{
  "win_length": 512,
  "encoder_mlp_ratio": 3,
  "encoder_width": 384,
  "beta2": 0.999,
  "one_sided": true,
  "steps": 9000,
  "batch_size": 128,
  "epochs": 29.5,
  "lr_schedule": "linear"
}
Rows from block 6 of the encoder, named by matrix and row number. Rows with one number belong to one attention dimension. Each number is 500 + 25 x the weight over the matrix's rms, rounded and kept within 0 to 999. All counts start at 0. Numbers have three digits each.
# q: attention query, key and value (stacked) (encoder.blocks.6.attn.qkv.weight, 1152x384, the q third), inputs 240-287
# k: attention query, key and value (stacked) (encoder.blocks.6.attn.qkv.weight, 1152x384, the k third), inputs 240-287
q.241:495517473495471458481552486517533500529519488477499557498521506476527465540521487503554521484479506404486454478530494520515475443428488502542438
q.242:489508472527508507432537515551497450500525495486531502518516477511512487508524480474506501488460461494490500483484472508520515466503480488510484
q.243:443479496493451477490495489512502486472507496469496550494520505500521477491520455522540500508429526447445495438546523493527483492448515513524468
q.244:479481522513494492522502502499539484466493500481507496527500491499517504511529467508504492527479519494507498504475474505491516520461502512500518
q.245:502535465498505517494505519505483549463525492491475485478530449465533451512478484550512479498487519489543448487486502495488500536499498509500456
q.246:507509480524487512459498463486472478469517517490506546519457457439489507516516502530514521509501518488528552476517479464497491517482517455479512
q.247:529514532532503531530484477498503457514504517493507508500515541479495510510520517501486487488507476500492549530448535503499478537496521504480544
q.248:522490509552494509497473497500453488483491483520479510520473461494499568479438500528485473530503526501490553511506507450483522513513544481474513
q.249:544513500466514483498468538514465476502498493536489480419515485507496478489418513525441474499529461508524486504464545511460467527520475502556477
q.250:530528470525474470482546490559518425506474504503482498489489508505529506524503500459529493540471502486473533503530477508529488485498518491528503
q.251:469522500503489478516484472520502451484484530458526536451528509505497490491522457512505488490516548495509540504496477524512473513447510539469474
q.252:478498489478461492468490495472549510458498471487526532494485497520569506480488517528506531514468483449477490458531509512500511463431476480489474
q.253:484491480463461512470528477496513509484482498487540512508495511490490481487530508514526473493453480443468485460533497523536510510474468484477474
q.254:527516487533502510476516474503458467448490480492499556489469492452482495563518486528498471486500468513529531536495504496470513533524570460447523
q.255:491470496516508457510493455481457490500525500507562573498482524524432510523542506480507489476475496489479518506504470520505531464489487482480497
q.256:514459490469479523529505513493549500496511504514449480481494461491527461459493470504489516531490523551474490488533530493506508490511488510538489
q.257:495499472514510461503525469542469486521482445480570504502491559498497551514507522493483485494462468504533532516496473475493499497558518471451467
q.258:495505480483488441482528468505461450516517485519540583492460501494483475561512497516508524490500450449548522451433525443516494507448552555458502
q.259:514533500533503521489488524497539507535454468477447451542524498525536531485524548475530514499510523513447485523510521475487466490475489462545505
q.260:478520511529490531515488502475502491460522506444519509505511497507506469484510528534539504457525502502514496487506510465498470468502488502481444
q.261:531448486461482496460516515543479484550515530459527498501530542496451532532470560456472525490488537477538511513442478549520507521532499513550510
q.262:507495499485500473528495487497469511515535513468539494465527496483475502514519523459474509488522493499520527506479516484496478535536489529535478
q.263:476507501494506504506488524491502484512522498497505516490504537523470513471526516480488507493535478482515489536542498501488477535501481511548471
q.264:520495458473490469451537502504481466513486517488504506518511511502488486542486507468494492503493521462512541495469462530506515513533520504497514
q.265:496505484525481479473484480492476454541454491501515471501509522472427522513528468506503469505509514501501527497487456516513507501540519469459506
q.266:482494541519561527529526466578499525486472552476428483495521464504519513487502476558514470472488522510550548513481466437444444503471539536501560
q.267:490526471479493510495495520466509511508527508475513490525501505514465490484521523472498499467550510523543504507479512471480467507481489533506483
q.268:507490514482472549511517490494526493546517474489460487493520461502465504451474511527484517503507525499499489484523513491497505507506484485523496
q.269:496491494517499491491528497517474495531512512551496507508501500487516502517471504473516506535428515501478504477477481507516495551489518486498541
q.270:524526524517507495456503505522510484549539486499491533472502518520477518516528512498508540491534482479510481528512534485547507479490476481570487
q.271:500477505521479512480519447564507481540524509486529485468497490464440485498469524480489502500477515535543518474480500493537509546488537495471512
q.272:520479521461537530481468478479511516511493531541473490475500458497466529495465532475511480465499472503502549485509510534528571498463473428494546
q.273:519509459464467532493502453491525473512540451513513539465551523520479492502487542493490516488539506445479476456512578515523517446487436476518429
q.274:534501476499526487488498504454483480471469535491542508528472485511495510529509493509527514489534480477506523518472495516487519528519544502452524
q.275:493474467488518452496491527517505516480507542517526505487474507527503504454523491472491486501528532514464484529514499514469496474515470524514524
q.276:494501487481493490505523515480544468520485519508476485506523474522531495487529475532519486507544558508466485503514507503473502494490498516570452
q.277:505525477511500512501488459586498500496533457496501545469496491510479503472522545501478494474484480495513497495507508455478436487480496492533472
q.278:507529560520528545499471513506513494510489503496503452487492483518503492499531529479479486471502549521498486499512502516518518479485528506492496
q.279:506487497461495448479545462486498507510463508498508523510545467477490473544501464476466455509512492468497536481467500489517499503544503491504503
q.280:513481474491476443501533503479500507530524514528493558484489456479494489560475480509468476510465474501530543450461502461490488517473501492476522
q.281:567521511501508559517481483531491547520522490489482520501521454485504505494485585500423500476526455469524504503507543449488441503508460454534499
q.282:494508494522533518447475488503498503562529486518492512514483479484438535505552524472497474443483462505515522509505480498502511485488491462501499
q.283:513472472493531528504493495539526535491534473563476479466483491524512489500480469528465478538522509571474461494518545498519520482541465489535513
q.284:488496518541504500455487503487519489553509497499481480523463468482455485548545466483547501485470496569471487513532482495557536493470491470459528
q.285:490500513517507521524485512509464479463457510492485447522502489501478500506471497570527454459496495465517519514522407499456498510531549463473519
q.286:496479490495542532493486506492501524523514514519501477472485495535501493468500564484482483516509515500473507500496542494462516518545481513536536
q.287:474481511471456528486531470512508496496534497512490537533522494487482521470485523499517545494477487433502527482501504520506479479480491494519462
q.288:472509452499503529533494503508470491503532518457496503520475467484505471519518499484525512521543517473499501489510504478528470491471560526531445
q.289:512515508494498498470512520505485519490483483497506479485497529539515526460482518476460504510507480498513488501463482533540482512545482511512511
q.290:492506510517472527497504513501525491480494498507496517484519500507499496477482492483487529522486539480486462498480517516511468496474497534510487
q.291:511496476492490490533505485481506455461506489515485521495502516469491506510503479506490517507505484519469493513494537480493518497448513473478498
q.292:530507460524532508514509488481487528491517523518515530485476507510514495503498535534479498490475488474546508522503543516476464496498515478466502
q.293:464521536557536486499486432547473492518480522503489490499473499498493506489495478497513488514483532516514502461477476478515552504488564508507509
q.294:487474487528501524475517503476523472500518499516465495507480458494502474515504476495515468524516543534501485495460514479478521504473499534498512
q.295:484487487463478531528472484555498487473497500485507504487510514492523496468514500533515518495497531472495480477508492484527489497466516501534474
q.296:573473520528543482497516448517459519566446523484504499507506495490486556526510522532489512491506507541526554530406439512492498552491493432485554
q.297:502500523502449477513500485523541475465494527514488484508532543485512497507486486510509514478533496471499464510474501492476509477476484478508470
q.298:478488503504484523504482521466503501490551494494508507528519492489472469488503487495534481502486522490505483459520491495463516496481487517468488
q.299:512490523503486487478494484525511500487454491497506482484491499508522535489491488531486490501493516517491492518496494487518479519463490493518561
k.241:463490496462530469524485526514559517557512432514485476505520508529475452505545476542519539470533464502531410482504508466503487486463490537496443
k.242:477526472433472501513528531537517448522536454496498518457489464511495479503464529483454587552496476526470466476480542562514499558484474533515465
k.243:499542520549462522487446520509487492524540469524488517522501515486505473547526458486506540511495443525516474468517517539468508438461500515507432
k.244:495510504467491494512531497514525519485493483512490516503474499489499495489506482522468527498494514524501489512508455543500524524506487499499500
k.245:503546463446514494474497516446529509493500469453470481461529449524497478470514525494510499550487526518488451510508502444488466505469463529553498
k.246:513479445544455490506435514510555489474502480534502517514493530467528518475499486468502507515494483483522500478492508521498478489522571502507514
k.247:517480514497508505481511480464442516493500507484469532514473481502504532484527496494502470510488492502501480496515502458552523501503512493471490
k.248:487493504490483543501511497488505489439520478502499471496444468485523516489480513467494492465472473511504528499483476566498484552547527474465532
k.249:551532516453502475503484543417493499484567504540486492444502486531482512501496526533472487533519458478488501514498549474497490514509448511524466
k.250:523502508518509505544530509505492517566480505535467500510460524498456479497511521461476556471513489520528454516482487488523501480489514508491484
k.251:476480488504493491506509493473517517483447494505433491522477513466524486505504468489518474463489484510504470514496474490523502507512516506467501
k.252:521474506490496512490518498532523461532513490521535519489466503523531528529475493544518515537498483485521460477465484490486529492468494481517492
k.253:505538484519484499472507506543514494501529486568508499547494518500530498498541495508508532501482507421534481516492526538478483459499516489476465
k.254:485481476524435528515453501497510506489520472508497501514467499459510502466468483483495507477482511532473509470501517521513494498516526486483500
k.255:505487535513531515471478485508490498531503513489483522532506509492470508506497511458509493476503509494494517502513488485489510497513543486496495
k.256:490486518473499501480492459531482476500490482537524452478479509491497486489479471517526487502495479506515509477534509526551517483500499530493476
k.257:503550480505518540514518524517473513536498516448498501523509495452517492500488526451499507487468511523475521512543477509503470522495530492512526
k.258:512527485466500458509443550458472453500520509476431522502481509503504477570499489481485507479508510491544536464436484513453511499510545526502499
k.259:487490518510509523507516467540535520521466436503527529483518524552506500496498521520529532524514531497505472517486530509525480473477523518512453
k.260:500478487544509506479526499476520497486505435507510500559428506521465512501513516456519495497512463496496505507480527475514513509492473483450497
k.261:530463500467538475503507522465478469498520532491467504471520522536444471534497498473487498522535525495455520496470509532481496528535481489502534
k.262:516534489491490495472453535501439515489508533475476445552493499488492487495494488482475508481494494535563517517538491517455468509538527510523508
k.263:507493468494492507490513546516524488496488507483473516477533458498490499477499488497479496498530507497499479514499539479505476500534493491514495
k.264:472523503459502486518477529528452480517507510460543486478503499522487498485489469523484524529517530491497502501479449543506486496473537514511479
k.265:508524484484460550497474522492526513521536456496497492506469473513499535508516499504508539519502481507487515500523483518494505517445513463518498
k.266:489518506547556531516475545547490517526494547475461469534537510475511498523495485500526448452500491530542518491491515422511469517540496514538491
k.267:478498470528498455499467545497461498493506516468502494497511500501505474462481487512501488472537512545533530526507510497497453467550481504488488
k.268:493471486466529529509520511509489508491502473499468476482486478500479504487489499504512486512515498510498478464532522486529530524471490493508498
k.269:498545500463527481546516499503470532527479498496473476490509501531520488522473479508529521514497494476509486515506478566482541544477475516484489
k.270:550528474529513466490524508457540492525538514566466536538499476503520511552488517456492496482526453491531509500447555488460514511504505460474519
k.271:505474507485499511487481504499437510522509524470494468500469509474449473524448485478506476462510499544501504475520468536496519541503498506458492
k.272:544443507489520496494458463482499479481502551509542514469490462481485511482493495482443468453530497513476574492492483519534530533524468471470581
k.273:519469474446540532469533521500496468446522496496501502483460472525444499532458495506522511508504441485456527498543507527528500516489432445465519
k.274:493482556483504503495474507471507513493505536493513533493519542529505523474510511457478520519510550497520527482481479496470492474539513505498535
k.275:508505507480490485502525507473518490499503511509489531476521504518492494509469537509484545489524529495517512536489537487493503479550524498537515
k.276:447498520483484540493515493513488494506487473517509489495518472514480523488491499513500500498523560515508481474490499465484496490469478494507459
k.277:498498480524524502502480504541472531484479479503461476492520500515490484507457516484523476424476447504530501496500552500537492500547494507535517
k.278:493484508508486550509517456497553528525514522517467494511493489487518516488528513503486478506498542522466458502504496497519498493508491487490491
k.279:460489475475482518484484517513462488484483503488566477494490509511491521503482466541518485495495528517526557477518466515492493476493504491473505
k.280:480477466460482457497495526531467471481490508503511484466499517495480469511514489506511520464491495513513529466515498560500509527501540529468474
k.281:516459488534510483496478516499482506452501527484494521517491502503514501498510510477503459477495471493496526489487523495529501498515500495476530
k.282:535486490533485485490468467513489500515522506497513500550515483432510519489501535463447468427509479533512575503481498490509531517513505473447539
k.283:524490503485483515525479496518496502521531536509507510484511496459502503470437499486494496492510469500476504493525492493534505502508470496528524
k.284:521511526533459484465466453476492499529544490544537505545488487462493515483557508515461506456516491520504507488452529511489522504488501497447488
k.285:497446500510480544521544540517522479517483452493508514525492534501533517459497507469485487518505532485464471501510505500519491482484541493474518
k.286:507493498488528486517538490527522505520515520466502528482528482505499502489485520470526489532534520471496471510493479512507507494489503512542512
k.287:466503476486539502497503523520496503488497471459485498507492436501457498511513482523512507504488485487466509488497467474487506560448480497482469
k.288:500496488481478484526491532514497518530490530466507485496528548513522483476521468504494544510519483484492464507515509493477477467486479553555469
k.289:504506491507480515496500497451517472456520489529493548484487513491521478471465512472494497515498512456512484513470498509478479504491471499487518
k.290:507504512496483504502522518515499492500506525505488510518476535517514496532506506464500503511485468503516509486466529499488509534499511494483499
k.291:468510448470508487491494525517499529500505506459508488541513531500479518489500499497520510488516503458522510511541483525484487465500497484514479
k.292:500484504506497498485489494458508486541506531510494504534521496471502499522531522503508510501530521469488472474485487488494497512474506486488503
k.293:510445543528497512496521470508535520498491510497468483481517507505463482493504470525506501527492519484500493454502512480524518493407502507480509
k.294:475480490487481466510512451531484492507475495525520516487522496529535522498497482480545505479496518525472511477490491555523488464505501504492477
k.295:517475480498530512533478515525546515494500504510480467479522546517472481487544479511482525503519499506485490508517522489504500510494500519506494
k.296:514496531522557539482486466481492503493521507486492482501530466443449495544537501481460481456484502489522521491499499501474502477486527492486527
k.297:503496475462549565492505526520502553498548528477484477470491456494467486535490495512517497499496471522506521475538490534481507518512518502532518
k.298:490518535508509464496486493527481510548469504484499448492496504497561500516528492490525530518487474505456532508545487472509498496490480529525532
k.299:511479486506536538516502490485522517469523467526497495476488486495476485501500509504482522504514502471505479487491506502503516464467518476489511